A small self-supervised audio encoder (BEST-RQ), trained from scratch.
Training: muon at rate 0.0023, batches of 256.
Rows from block 4 of a small self-supervised audio encoder (BEST-RQ), named by matrix and row number. Rows with one number belong to one neuron. Each number is 200 + 40 x the weight over its row's rms, rounded and kept within 0 to 999. All counts start at 0.
Before each neuron's rows are labels from the 100 clips, of 14848, where the neuron reaches its highest value: "strongest on" is what is common among them. Only what is clearly more common there than usual is listed. The data: telephone keypad tones over noise or synthetic speech.
# fc1: MLP up (model.blocks.4.mlp.fc1.weight, 576x192), inputs 96-191
# fc2: MLP down (model.blocks.4.mlp.fc2.weight, 192x576, transposed), outputs 96-191

strongest on: last key: #
fc1.139,151,213,213,208,233,198,224,135,163,157,224,147,144,95,203,207,251,213,190,238,210,204,195,171,190,207,244,235,112,237,199,259,220,265,208,169,185,246,280,181,162,171,192,285,230,252,171,186,167,217,231,124,188,231,254,183,212,225,171,248,232,202,247,210,122,184,295,190,162,219,228,164,197,173,185,199,119,178,243,184,239,147,169,266,176,245,218,203,202,191,182,220,187,152,95,191
fc2.139,187,229,171,278,226,168,226,114,250,153,232,204,191,237,143,225,227,147,185,209,255,223,159,278,205,214,193,181,233,184,167,196,264,197,262,158,210,240,156,165,175,156,174,203,236,181,178,146,221,235,136,117,198,180,205,242,148,156,212,208,177,202,259,166,180,197,129,263,193,151,182,255,172,251,285,236,171,193,205,191,160,200,228,265,201,182,159,193,176,234,285,178,120,114,163,226

strongest on: number of keys: 6; number of keys: 5
fc1.419,150,142,197,239,189,145,216,183,187,179,231,176,211,132,240,190,196,204,196,168,251,162,274,219,244,213,193,187,187,148,251,188,176,192,166,163,201,152,147,223,149,238,220,209,162,144,140,230,212,194,208,254,169,160,216,172,222,228,280,221,189,264,76,163,289,152,193,135,175,187,186,211,169,220,162,253,202,240,220,199,219,159,292,201,270,258,233,226,203,116,153,278,225,176,219,126
fc2.419,183,213,153,146,208,217,224,158,169,179,271,213,217,200,192,129,218,223,210,138,181,116,196,179,247,224,207,226,199,155,193,224,260,193,191,97,260,302,195,216,196,226,161,200,252,171,200,318,156,191,248,225,180,180,203,182,170,224,183,232,275,179,216,230,239,174,198,184,178,208,248,227,183,148,192,197,253,260,185,197,174,97,193,226,197,266,281,271,211,301,240,216,151,239,230,172

strongest on: number of keys: 6
fc1.465,186,277,174,191,172,206,207,187,190,176,213,170,204,230,149,234,317,142,183,240,267,214,209,173,208,185,215,293,175,190,213,240,203,137,243,219,173,309,277,249,196,226,156,201,221,192,215,233,253,152,218,173,161,150,191,165,243,275,203,128,177,149,152,181,217,235,105,188,188,195,243,186,173,286,188,196,253,252,236,171,199,158,206,204,178,186,249,232,129,229,218,225,256,177,162,197
fc2.465,128,203,220,106,166,201,213,283,235,203,185,267,204,229,111,276,163,227,192,72,163,189,130,277,222,228,148,234,221,216,169,215,176,262,202,200,170,205,217,128,162,145,257,153,257,217,181,219,252,270,238,198,124,217,219,151,202,205,167,195,219,215,197,156,219,142,226,223,174,243,168,230,181,203,179,170,172,144,231,218,207,158,215,190,232,223,202,176,234,282,199,176,246,255,216,257

strongest on: number of keys: 7
fc1.381,94,170,237,276,235,228,259,208,218,260,264,182,217,160,198,235,109,168,196,175,221,150,189,202,269,279,191,173,207,212,231,189,170,225,236,128,112,206,162,250,95,246,180,192,230,163,239,197,193,162,235,198,230,186,244,147,209,218,147,169,229,221,217,209,131,87,278,206,196,178,212,219,192,222,217,156,249,263,205,175,219,184,227,156,126,241,179,205,155,218,229,197,211,246,230,136
fc2.381,129,137,181,182,166,251,177,220,135,210,167,230,232,246,197,230,206,190,184,233,190,222,181,129,137,267,242,262,141,151,193,213,258,147,210,194,217,184,217,184,198,223,117,206,164,202,135,262,253,254,126,180,135,182,184,174,178,144,170,188,217,191,187,169,169,236,267,188,260,155,219,198,162,261,284,234,238,207,167,165,232,178,177,180,263,138,204,167,232,202,255,169,227,215,150,203

strongest on: key "C"
fc1.226,232,216,224,218,231,177,195,104,266,226,222,213,134,166,229,243,188,142,201,218,184,228,171,172,165,189,201,174,233,239,254,267,183,228,172,179,235,188,236,250,164,193,189,113,250,177,250,209,194,182,187,222,166,199,191,168,242,229,187,175,183,184,170,184,129,170,162,144,228,245,250,189,251,260,162,231,192,208,274,165,178,134,272,182,212,154,177,157,252,191,200,204,189,190,128,154
fc2.226,159,196,253,257,253,159,147,230,227,178,241,258,155,171,191,181,173,145,231,213,216,210,274,202,292,243,122,203,134,180,151,202,161,118,194,210,223,212,217,180,197,153,167,159,180,152,163,207,134,204,237,240,212,278,270,175,188,172,204,161,161,255,163,210,194,249,118,217,179,234,203,230,297,182,221,216,242,180,145,161,227,148,184,207,237,198,201,313,221,202,176,204,184,240,191,216

strongest on: number of keys: 7; number of keys: 6
fc1.281,170,164,146,216,173,187,161,136,208,125,187,147,188,236,222,260,226,272,239,185,201,167,150,257,134,239,209,282,221,152,260,213,253,201,299,238,196,166,175,250,249,224,222,182,167,226,122,239,187,155,146,253,203,220,184,224,180,180,190,244,218,191,194,190,225,177,162,207,134,195,188,208,233,271,224,140,232,214,246,175,143,226,209,215,226,178,182,197,207,210,231,184,193,263,239,204
fc2.281,176,279,182,164,188,147,181,242,277,176,216,223,223,154,191,169,312,192,77,312,163,198,196,206,160,148,208,205,212,141,238,240,162,203,167,115,209,208,178,208,226,202,209,291,159,142,298,209,216,190,210,153,262,148,234,75,159,155,218,218,179,144,191,210,191,126,179,257,195,196,185,185,303,241,182,230,176,196,153,181,210,210,222,181,226,212,251,237,169,180,199,215,200,247,159,169

strongest on: mains hum; thin (high-pass); number of keys: 8
fc1.1,241,253,229,263,191,220,262,197,197,167,226,224,168,208,205,119,185,165,223,175,188,255,232,203,203,205,185,193,211,155,193,275,175,208,147,172,154,255,155,226,170,175,208,201,309,231,215,167,248,251,144,163,270,206,101,182,169,269,210,249,198,239,151,251,189,255,212,191,199,206,191,145,197,130,169,171,181,241,168,170,190,191,224,134,149,159,186,181,155,277,112,192,184,205,230,273
fc2.1,239,179,233,128,172,194,146,275,156,240,187,178,242,178,149,202,243,184,211,303,248,161,215,191,242,232,188,191,237,181,198,164,199,174,223,207,197,158,268,238,264,162,224,211,182,216,230,206,165,130,171,209,203,243,227,204,155,184,133,185,183,166,214,190,222,199,172,156,201,117,143,202,186,255,208,195,198,220,237,228,227,199,130,262,131,213,139,170,189,179,208,166,185,291,197,209

strongest on: clipping
fc1.410,142,246,125,155,166,189,197,235,186,216,220,192,207,199,238,234,236,124,221,245,147,198,183,187,182,206,218,279,193,150,200,233,244,167,264,201,154,212,192,194,256,241,84,213,210,212,236,260,232,235,204,286,88,248,209,156,233,174,169,241,249,220,134,165,214,198,198,153,270,241,161,213,211,169,224,189,258,193,268,83,138,156,192,300,189,172,192,190,217,227,231,207,183,206,163,218
fc2.410,189,181,255,237,247,106,277,125,155,255,174,232,184,194,152,291,172,191,141,181,181,180,210,254,170,168,188,116,204,186,230,122,217,273,191,249,165,196,119,301,199,173,189,171,211,258,174,241,245,199,196,230,194,190,217,152,230,192,225,204,202,208,183,215,153,188,265,185,213,222,221,228,208,162,179,142,180,145,249,134,233,158,248,218,206,165,148,219,224,182,158,146,117,281,205,212

strongest on: clipping
fc1.8,233,226,188,233,138,277,146,152,168,240,218,181,206,159,173,177,260,195,125,163,192,249,253,127,173,188,226,116,161,205,151,248,203,275,150,200,234,209,245,216,287,240,232,250,198,210,198,192,225,175,156,195,147,244,204,113,240,199,223,207,169,188,233,194,269,227,231,238,220,164,241,242,204,233,187,176,194,213,207,153,216,218,146,191,156,239,186,213,176,225,241,111,214,258,230,146
fc2.8,159,212,165,230,216,190,193,233,222,242,225,212,269,192,195,211,176,119,178,209,264,251,219,216,221,236,189,232,200,224,213,201,185,234,212,56,225,196,209,214,198,212,192,251,262,211,226,110,120,193,257,207,182,158,155,190,141,184,259,211,192,138,201,170,149,183,233,169,198,129,210,229,187,193,211,138,139,185,121,154,236,247,224,269,203,217,196,147,257,192,213,203,179,255,209,203

strongest on: speech; key "*"; number of keys: 9
fc1.260,196,221,219,221,189,216,139,215,206,221,261,172,142,221,148,180,286,221,188,161,263,232,142,175,162,171,266,232,206,271,178,220,178,219,194,173,160,159,125,270,174,273,223,239,200,108,216,188,204,238,161,206,184,228,144,215,208,163,200,221,165,257,232,279,223,211,190,250,194,193,195,206,206,198,224,195,235,228,240,149,142,197,177,198,182,180,211,157,81,167,157,223,185,196,295,239
fc2.260,234,217,196,189,159,216,206,256,196,234,147,216,244,205,202,294,181,201,187,243,193,113,255,191,248,224,186,264,147,152,194,140,283,188,181,238,303,246,267,157,154,190,176,206,199,197,202,259,222,232,248,301,279,255,153,215,152,193,207,199,267,193,154,206,146,177,112,220,202,221,248,197,169,181,169,180,239,219,157,231,236,206,303,158,230,218,152,219,158,223,169,161,228,173,168,68

strongest on: speech; clipping
fc1.79,188,223,229,259,213,165,200,287,223,240,192,131,174,308,115,197,189,187,210,285,243,171,205,228,199,246,212,277,153,137,153,147,236,325,145,191,154,258,234,138,220,189,189,181,147,205,217,213,151,137,168,162,225,198,173,193,172,172,228,217,240,171,192,168,201,228,178,189,195,165,147,249,209,176,192,222,234,205,183,259,198,196,135,223,217,309,206,173,179,218,216,199,200,198,224,140
fc2.79,198,212,163,169,221,188,209,171,124,257,201,217,170,259,127,230,213,241,157,85,182,163,174,199,248,224,160,212,185,234,172,162,217,174,170,156,158,227,210,243,204,194,233,255,191,199,268,200,199,215,231,208,230,155,171,229,179,171,265,208,139,200,266,250,222,101,120,262,182,182,133,178,233,199,167,259,258,228,221,272,218,172,169,208,192,249,164,174,173,226,184,139,165,197,225,171

strongest on: reverberation; white noise; number of keys: 9
fc1.78,167,197,252,234,157,181,195,234,222,138,199,257,177,153,217,268,193,271,127,242,190,149,213,188,210,139,196,259,213,154,241,188,149,203,207,194,145,98,189,193,225,203,172,132,148,278,180,132,192,200,160,276,181,273,212,248,165,256,220,188,229,219,220,139,197,152,191,171,220,178,186,222,172,242,189,161,202,256,214,154,221,252,208,193,248,243,176,176,208,196,269,198,148,204,164,156
fc2.78,255,122,117,145,169,212,223,215,193,214,209,210,222,137,156,171,190,201,269,184,265,215,215,238,190,195,237,216,243,190,212,210,198,206,199,207,224,272,178,210,131,161,160,245,201,151,307,227,231,238,203,116,225,90,296,179,116,253,270,219,147,210,258,235,245,168,235,169,234,204,146,204,131,230,243,184,197,168,137,201,151,233,210,226,171,211,223,211,141,228,245,219,208,175,203,222

strongest on: clipping
fc1.537,187,161,243,237,190,215,162,266,150,229,269,142,136,185,219,207,192,172,199,222,200,192,268,147,226,225,209,151,202,176,231,164,133,184,154,226,240,212,216,175,301,216,150,185,174,178,184,192,247,196,176,191,208,240,211,268,196,195,229,226,265,174,215,200,224,230,269,275,174,172,208,315,194,211,252,156,309,199,181,213,222,192,251,250,193,183,236,228,198,178,175,196,136,241,238,65
fc2.537,204,181,233,205,142,215,205,289,274,253,252,173,155,210,185,212,167,145,153,218,257,189,273,229,205,190,160,204,221,173,227,166,139,234,179,184,101,237,186,206,214,240,241,216,191,219,286,189,197,191,236,183,219,189,230,200,225,173,246,242,206,182,230,228,272,164,233,118,132,204,170,184,165,178,119,192,225,214,215,176,174,188,126,238,137,114,174,184,188,195,242,254,238,204,164,227

strongest on: number of keys: 7
fc1.214,223,146,83,239,260,214,252,234,193,220,242,158,211,254,177,237,220,236,206,183,271,178,237,225,263,143,169,281,183,229,176,222,217,231,156,171,180,193,192,227,185,223,245,155,264,261,158,196,290,196,220,183,223,203,201,188,127,181,190,248,250,248,173,258,238,193,247,171,188,256,228,215,232,156,168,167,276,215,170,192,196,195,163,234,191,151,166,146,138,171,138,183,214,203,217,240
fc2.214,162,253,202,238,208,189,188,225,200,238,220,241,182,130,213,230,171,294,171,211,241,189,97,155,156,214,218,147,152,238,170,114,185,248,192,166,216,231,225,223,198,166,184,183,136,193,197,204,225,166,197,161,140,278,232,194,192,179,231,237,226,212,199,225,209,259,220,272,184,258,155,178,245,221,251,127,155,190,177,179,127,227,169,204,262,235,219,259,176,174,238,180,156,181,246,179

strongest on: number of keys: 7
fc1.474,228,153,161,246,118,225,252,197,258,163,207,245,145,199,211,169,248,261,210,160,175,209,177,155,305,293,220,260,172,189,194,176,181,185,196,198,175,191,168,215,176,222,214,200,201,220,254,143,205,239,168,228,217,182,240,190,222,161,297,227,197,208,164,206,238,162,177,185,220,227,210,137,151,178,180,102,254,151,229,169,122,234,169,211,182,177,189,196,258,291,154,226,252,269,241,219
fc2.474,183,195,165,214,250,143,208,214,184,177,186,224,136,210,240,262,126,187,188,257,186,137,204,262,153,221,205,118,198,172,187,225,189,209,198,170,258,224,217,128,186,185,212,176,170,203,177,212,197,199,183,253,158,180,167,193,240,194,201,180,181,183,156,289,86,248,161,136,245,247,207,122,170,211,179,258,194,191,113,203,276,114,187,150,164,118,212,221,195,224,223,207,222,207,165,182

strongest on: quiet level; reverberation; number of keys: 8
fc1.230,164,165,206,214,139,255,238,206,249,162,235,242,164,206,176,186,199,174,235,218,240,157,180,200,205,196,249,313,227,279,194,162,145,233,138,183,164,216,203,134,211,199,177,123,236,213,221,259,184,150,202,202,187,181,170,230,207,164,258,206,249,192,220,193,264,237,243,154,259,179,205,269,257,225,246,175,235,164,162,259,253,147,182,238,222,198,96,249,245,206,220,214,143,160,257,172
fc2.230,262,192,269,179,137,216,261,218,253,209,246,227,263,204,173,176,193,134,172,177,231,179,173,234,159,207,298,249,184,282,152,194,204,222,140,232,167,186,210,159,202,152,282,167,134,226,258,251,173,200,208,169,133,190,163,224,195,250,188,221,154,163,238,176,133,186,242,252,295,205,212,257,133,188,214,158,188,187,184,220,171,200,168,234,215,198,79,204,209,211,171,248,185,179,262,189

strongest on: mains hum; reverberation
fc1.83,153,200,144,214,182,168,171,207,198,174,255,175,118,287,76,158,257,178,174,134,260,158,169,162,286,211,261,219,187,144,147,163,205,177,263,168,167,217,217,293,241,181,201,203,264,227,138,243,190,225,192,173,216,166,202,240,233,199,273,201,211,148,217,240,229,188,179,164,160,191,213,194,219,180,184,169,172,255,180,228,238,211,214,164,138,214,170,221,252,215,219,214,235,178,226,233
fc2.83,101,244,102,156,198,154,224,177,175,169,215,194,227,215,155,266,161,197,173,124,215,190,198,236,172,164,175,249,203,252,182,229,115,206,172,107,220,202,157,195,172,144,211,178,185,189,245,213,211,209,190,187,170,200,257,227,183,190,259,175,211,165,198,164,244,218,241,131,238,263,161,209,136,261,223,163,231,171,218,243,166,163,165,199,134,212,168,259,215,193,248,126,149,242,272,147

strongest on: rumble; pink noise; clipping
fc1.373,228,308,162,225,157,218,183,290,187,226,252,252,202,215,207,184,193,208,176,254,237,219,180,207,227,139,210,273,213,223,145,165,190,215,271,258,202,225,159,131,214,276,288,275,146,171,134,200,213,132,138,193,176,234,179,165,166,166,212,145,193,256,162,111,179,182,226,193,218,137,257,186,72,166,162,144,135,235,234,178,227,195,242,208,197,274,220,185,235,172,148,233,251,214,229,164
fc2.373,218,151,188,198,195,202,205,159,184,102,243,238,228,104,259,212,215,268,168,215,168,237,219,143,189,210,263,250,242,238,219,185,178,189,183,176,231,226,149,223,151,173,190,191,172,252,317,188,204,189,235,158,267,148,137,205,114,190,230,185,211,167,156,191,148,186,243,182,140,131,206,223,177,238,248,237,227,276,197,208,174,207,169,186,193,179,225,240,229,218,196,225,235,216,191,248

strongest on: number of keys: 8
fc1.412,213,210,255,205,185,142,206,178,255,145,200,278,214,270,210,164,228,140,191,187,183,271,153,217,197,163,208,214,255,190,192,121,201,217,230,188,181,157,193,261,203,158,152,221,189,242,241,207,178,232,229,225,174,205,270,165,226,179,235,238,247,195,306,230,189,232,169,235,165,199,210,232,193,250,216,252,262,231,149,123,247,135,184,184,241,232,203,199,184,288,219,168,154,211,173,206
fc2.412,140,228,189,187,202,286,205,225,271,135,203,220,110,206,224,195,203,269,186,150,239,141,207,202,187,207,227,203,170,206,193,156,229,240,274,212,204,233,253,271,217,191,217,250,178,243,236,187,202,193,206,137,212,232,261,196,176,196,183,167,213,187,218,172,235,140,181,127,198,217,185,162,255,216,149,155,175,201,191,275,164,172,192,253,135,216,222,143,160,124,158,270,221,225,204,220

strongest on: clipping
fc1.259,256,216,227,276,213,216,216,166,177,186,208,255,218,173,129,233,167,246,255,195,165,269,296,148,182,230,203,247,228,177,131,238,228,216,187,231,75,200,202,209,179,166,203,132,195,193,191,200,224,181,212,205,138,247,160,198,158,254,196,142,250,218,238,152,198,184,214,163,199,187,247,161,162,187,198,178,203,182,186,121,179,211,302,270,200,191,213,182,276,222,158,168,216,207,255,113
fc2.259,208,159,191,201,247,223,171,154,308,202,156,203,182,236,249,193,230,207,239,200,225,136,136,222,249,219,200,155,157,208,252,276,195,135,158,171,212,189,174,287,175,220,160,263,190,188,162,219,211,237,242,128,227,205,156,199,148,161,151,210,195,262,105,160,243,173,211,291,184,247,195,203,226,167,233,232,145,173,278,235,228,207,167,256,181,252,177,171,183,188,241,290,203,204,187,213

strongest on: mains hum; reverberation
fc1.544,218,271,212,186,174,165,212,231,253,199,170,236,166,220,210,191,192,239,210,182,157,185,179,174,218,134,164,220,279,184,287,300,171,169,260,167,187,156,199,175,173,206,224,230,128,204,240,214,160,212,139,173,177,138,189,183,307,209,197,236,229,212,254,207,157,251,220,182,245,237,166,225,159,163,148,232,190,238,114,214,161,211,245,208,128,167,226,200,145,192,242,227,106,227,172,202
fc2.544,110,186,152,192,151,263,132,148,163,184,249,181,244,209,219,242,217,228,165,174,243,190,195,218,242,215,191,174,206,184,183,249,173,216,210,145,222,139,234,206,134,218,158,211,169,177,164,241,318,171,144,279,165,217,161,209,192,267,234,218,224,231,257,221,179,176,264,215,192,201,228,157,208,203,187,176,172,237,225,217,145,159,210,233,200,267,216,256,206,133,156,188,244,233,193,179

strongest on: speech
fc1.291,241,154,191,142,153,191,173,98,129,163,190,228,183,188,174,271,143,226,232,170,179,223,142,187,208,240,265,193,279,200,191,156,216,164,189,242,228,136,251,212,155,149,193,204,226,169,131,246,180,179,197,174,215,142,226,216,214,126,255,252,161,190,194,223,214,238,210,158,183,191,223,206,202,214,201,172,259,214,185,147,176,210,217,182,207,248,185,197,189,162,229,231,218,121,283,186
fc2.291,189,168,243,150,255,259,200,260,236,227,195,204,151,176,232,227,276,206,198,231,247,148,300,230,178,225,191,214,167,233,232,187,203,215,203,219,183,239,205,241,240,146,267,174,239,150,236,164,277,212,165,268,149,181,224,152,222,212,192,198,250,178,236,221,258,197,177,174,150,182,193,123,139,129,229,215,134,171,211,223,108,299,240,175,177,123,164,186,166,225,249,149,177,171,177,179

strongest on: quiet level; speech; reverberation
fc1.362,186,185,198,167,184,207,212,240,149,245,193,164,184,138,128,245,211,191,197,176,184,253,181,157,224,212,208,150,215,196,161,178,161,207,180,183,183,117,146,213,198,239,169,263,169,249,236,243,226,219,152,200,298,220,192,196,238,127,227,250,267,180,128,228,207,270,224,225,219,220,166,215,221,208,172,214,125,199,238,196,212,218,129,146,137,245,251,254,223,145,239,209,248,237,226,171
fc2.362,279,196,240,199,194,209,256,191,166,197,254,94,186,196,303,212,239,154,175,203,184,175,228,117,191,197,234,135,215,98,230,198,192,146,237,261,198,235,167,201,177,250,276,209,173,169,170,207,234,162,267,181,187,132,216,238,181,189,184,146,68,234,252,228,222,209,158,115,228,168,175,168,179,238,232,179,198,160,232,245,225,259,239,166,267,158,139,117,149,203,214,137,160,227,141,246

strongest on: quiet level; mains hum
fc1.186,225,149,209,223,148,134,176,270,219,182,200,153,136,208,161,229,227,177,185,175,212,226,197,216,154,174,136,193,220,178,198,249,140,208,162,122,241,156,208,199,208,271,258,230,169,233,140,277,307,256,240,162,152,212,202,257,165,137,170,201,199,126,171,225,166,202,177,171,164,242,200,228,189,175,264,208,270,191,157,212,204,221,171,230,151,278,122,156,203,157,242,294,207,210,205,240
fc2.186,179,145,212,175,137,152,253,187,168,190,207,149,262,201,187,199,223,207,201,198,229,205,330,131,177,235,156,270,170,186,258,183,274,209,131,261,187,177,249,116,275,176,212,177,266,218,221,202,213,195,179,198,198,111,181,238,262,282,195,172,269,208,256,207,228,167,285,208,168,148,202,194,234,167,190,269,185,151,241,216,295,195,226,186,247,133,224,219,151,196,199,175,188,222,214,228

strongest on: clipping
fc1.530,261,92,241,101,170,259,139,295,180,258,222,150,205,205,157,265,171,165,262,113,234,190,212,162,146,243,206,195,179,230,241,222,225,225,199,174,178,217,206,161,152,140,174,158,186,228,194,191,178,153,198,189,134,178,235,247,222,205,275,193,151,192,157,238,191,228,183,206,127,242,220,315,217,181,244,227,178,221,154,215,240,215,200,257,116,165,206,175,167,232,243,215,237,153,156,89
fc2.530,229,194,223,226,315,166,174,164,130,194,237,250,144,194,139,101,255,235,172,225,169,185,179,196,274,194,179,255,195,172,194,156,200,168,234,198,165,186,144,221,228,199,192,233,187,199,246,244,135,249,188,179,285,153,192,153,163,184,150,262,236,208,286,211,176,229,244,145,203,174,222,231,286,179,152,208,188,158,245,135,192,187,232,223,273,228,157,221,195,220,235,143,147,245,180,224

strongest on: speech
fc1.495,203,249,248,191,136,126,167,224,212,177,157,174,190,256,203,77,221,243,163,167,259,238,159,239,206,188,215,195,228,228,167,189,210,256,184,205,247,209,281,179,199,260,196,139,180,142,223,223,191,111,206,150,167,176,258,179,188,209,228,201,255,256,260,196,215,185,181,128,220,116,212,240,256,228,140,156,207,305,290,198,96,211,199,249,191,189,155,203,161,171,211,193,274,172,261,245
fc2.495,266,224,197,234,158,218,184,285,196,202,175,264,163,156,162,289,148,190,184,181,160,155,228,200,254,220,253,223,244,223,113,171,202,183,193,259,229,206,199,170,205,181,174,203,228,151,231,183,163,113,229,226,112,182,190,215,130,225,144,227,249,183,218,185,243,155,200,193,257,184,180,202,238,130,129,220,217,134,224,263,244,202,157,238,184,223,197,223,138,292,189,227,144,154,250,186

strongest on: number of keys: 8; number of keys: 9
fc1.247,144,103,200,205,140,172,256,228,235,180,221,223,252,186,169,223,200,255,266,211,229,216,167,117,230,196,236,194,133,196,145,210,209,161,178,90,194,219,224,205,175,237,245,160,189,166,196,243,269,216,238,274,201,201,150,148,226,146,214,191,171,179,131,270,270,176,183,187,164,210,208,204,228,242,199,197,184,274,242,168,160,147,205,156,289,214,175,232,219,297,183,265,191,176,214,205
fc2.247,258,212,223,193,162,170,209,244,220,189,159,189,210,228,151,239,200,237,129,172,148,236,177,180,193,146,201,217,324,259,280,179,217,238,179,187,192,248,226,188,268,186,159,151,223,172,249,216,167,179,213,307,191,211,236,223,202,186,257,221,169,235,222,215,234,258,225,286,198,219,190,187,222,163,177,229,192,140,220,241,221,180,226,161,203,183,179,220,234,231,124,188,174,132,194,171

strongest on: speech; reverberation
fc1.295,183,210,270,252,218,193,174,223,239,212,192,229,215,197,217,154,172,166,199,221,270,221,152,204,145,205,171,205,160,181,256,198,219,254,240,247,179,136,188,206,155,198,162,214,190,244,224,170,130,270,198,208,198,206,181,81,195,201,191,179,219,205,241,216,191,193,208,208,213,100,177,205,194,247,246,245,207,220,200,139,214,197,167,221,199,161,202,215,248,158,159,217,181,209,194,186
fc2.295,238,187,158,240,246,201,162,324,307,139,139,296,181,232,271,184,183,180,227,168,177,196,174,165,252,180,110,176,170,239,243,177,235,215,198,218,212,193,185,328,193,140,233,254,179,230,157,181,251,136,195,182,195,230,138,196,185,199,277,245,217,200,221,236,222,272,180,259,158,190,204,181,232,280,188,177,149,243,173,209,182,115,169,165,194,138,254,221,215,176,121,185,164,237,241,230

strongest on: mains hum; thin (high-pass)
fc1.348,211,160,198,172,164,128,212,190,125,105,162,209,126,216,193,158,203,205,308,230,200,155,177,182,119,154,178,243,178,157,209,215,216,194,189,267,206,206,144,217,200,188,202,180,159,184,224,257,196,216,144,182,306,288,198,191,154,269,193,189,145,280,224,172,123,315,191,185,272,213,197,166,170,159,159,176,248,208,216,157,132,243,170,200,156,283,233,241,208,229,180,244,165,186,140,187
fc2.348,227,233,211,134,163,181,215,139,186,95,181,137,208,189,183,166,213,181,306,188,222,244,192,229,234,259,265,251,174,159,157,275,209,245,206,154,259,238,218,211,201,235,174,174,178,211,168,238,235,178,189,212,200,165,220,253,188,239,196,279,193,172,211,213,137,92,258,281,231,218,257,177,147,240,194,137,137,210,180,216,151,169,167,121,112,216,216,176,189,210,174,163,223,187,269,162

strongest on: rumble; pink noise
fc1.244,269,240,215,183,227,160,212,164,209,222,244,183,134,156,150,196,189,215,167,273,219,266,204,252,227,175,220,236,140,172,235,140,181,193,174,141,250,162,194,185,144,191,103,287,185,246,237,269,184,266,180,184,208,165,231,215,224,266,201,208,199,160,136,202,272,176,128,221,240,193,216,130,244,264,172,218,144,231,219,179,137,205,169,176,204,233,252,184,155,162,158,224,194,229,190,167
fc2.244,113,118,195,158,191,225,191,150,240,159,212,168,193,184,245,187,216,153,211,181,193,199,187,140,246,242,166,227,214,186,186,205,184,263,163,177,189,229,213,278,159,213,119,205,185,131,191,229,217,234,197,162,173,247,175,137,226,147,288,259,254,239,200,188,261,169,269,198,238,203,258,216,137,122,259,195,161,215,192,213,185,153,160,229,189,198,136,188,194,179,175,180,207,196,204,199

strongest on: number of keys: 3
fc1.205,216,169,255,219,204,196,169,190,250,229,301,275,207,268,162,232,181,209,188,230,181,271,157,154,170,93,218,202,192,219,230,233,260,185,194,211,151,237,178,190,216,248,114,180,186,190,240,188,213,187,180,166,211,194,276,146,232,170,215,192,180,204,182,256,262,241,195,193,240,133,201,199,184,210,237,230,224,216,190,238,203,210,242,248,177,241,208,210,196,127,279,163,182,297,210,220
fc2.205,233,205,196,208,222,172,136,151,187,250,195,175,178,223,237,176,170,196,156,171,171,157,171,231,151,214,260,170,250,153,285,186,151,168,172,252,184,257,147,264,245,168,170,204,204,174,186,212,200,183,232,130,164,213,179,180,201,152,152,187,176,175,262,284,148,189,174,238,168,171,254,216,290,195,155,200,198,227,244,141,146,184,181,271,276,165,265,219,258,238,190,194,181,217,202,183

strongest on: number of keys: 3
fc1.213,171,259,196,144,140,166,155,154,148,165,155,207,232,182,131,173,304,159,175,204,165,265,182,120,149,146,143,217,214,193,180,223,195,236,258,221,223,249,179,179,157,180,265,179,191,130,260,253,191,236,180,224,179,283,212,264,167,205,174,179,223,189,168,183,206,214,209,177,248,134,204,326,196,174,259,148,226,234,163,157,206,149,243,270,152,231,172,113,154,271,204,214,200,224,233,216
fc2.213,206,214,168,315,300,198,190,118,135,256,251,189,181,188,259,140,173,212,172,235,237,184,208,189,167,204,177,108,208,170,166,187,194,149,171,177,214,265,240,176,225,180,207,257,229,259,204,270,304,183,216,201,157,209,211,91,245,216,239,148,214,192,277,235,153,162,115,222,139,229,209,195,274,200,172,161,152,168,194,181,206,200,227,236,273,183,216,278,221,154,251,164,157,209,209,254

strongest on: reverberation; speech
fc1.430,157,221,190,213,188,255,190,160,207,223,204,167,234,240,236,247,229,269,204,247,257,225,259,160,210,208,203,209,128,102,259,193,306,259,286,199,188,189,228,258,209,184,146,189,224,154,221,264,179,269,155,197,146,211,207,133,173,224,214,137,202,196,273,270,232,145,194,129,186,200,143,160,171,170,207,306,149,256,203,197,201,141,168,155,191,187,151,191,192,161,211,256,140,229,190,250
fc2.430,186,254,159,225,252,192,181,256,272,198,206,193,244,168,205,158,208,181,142,137,229,210,135,217,261,151,179,162,232,293,212,166,203,148,204,210,186,220,145,265,248,151,300,170,188,291,202,171,160,242,177,182,193,243,268,183,167,195,208,167,152,184,163,138,227,251,230,141,252,221,222,249,164,276,240,95,148,214,231,212,271,215,201,153,152,145,185,184,259,149,205,242,240,215,195,119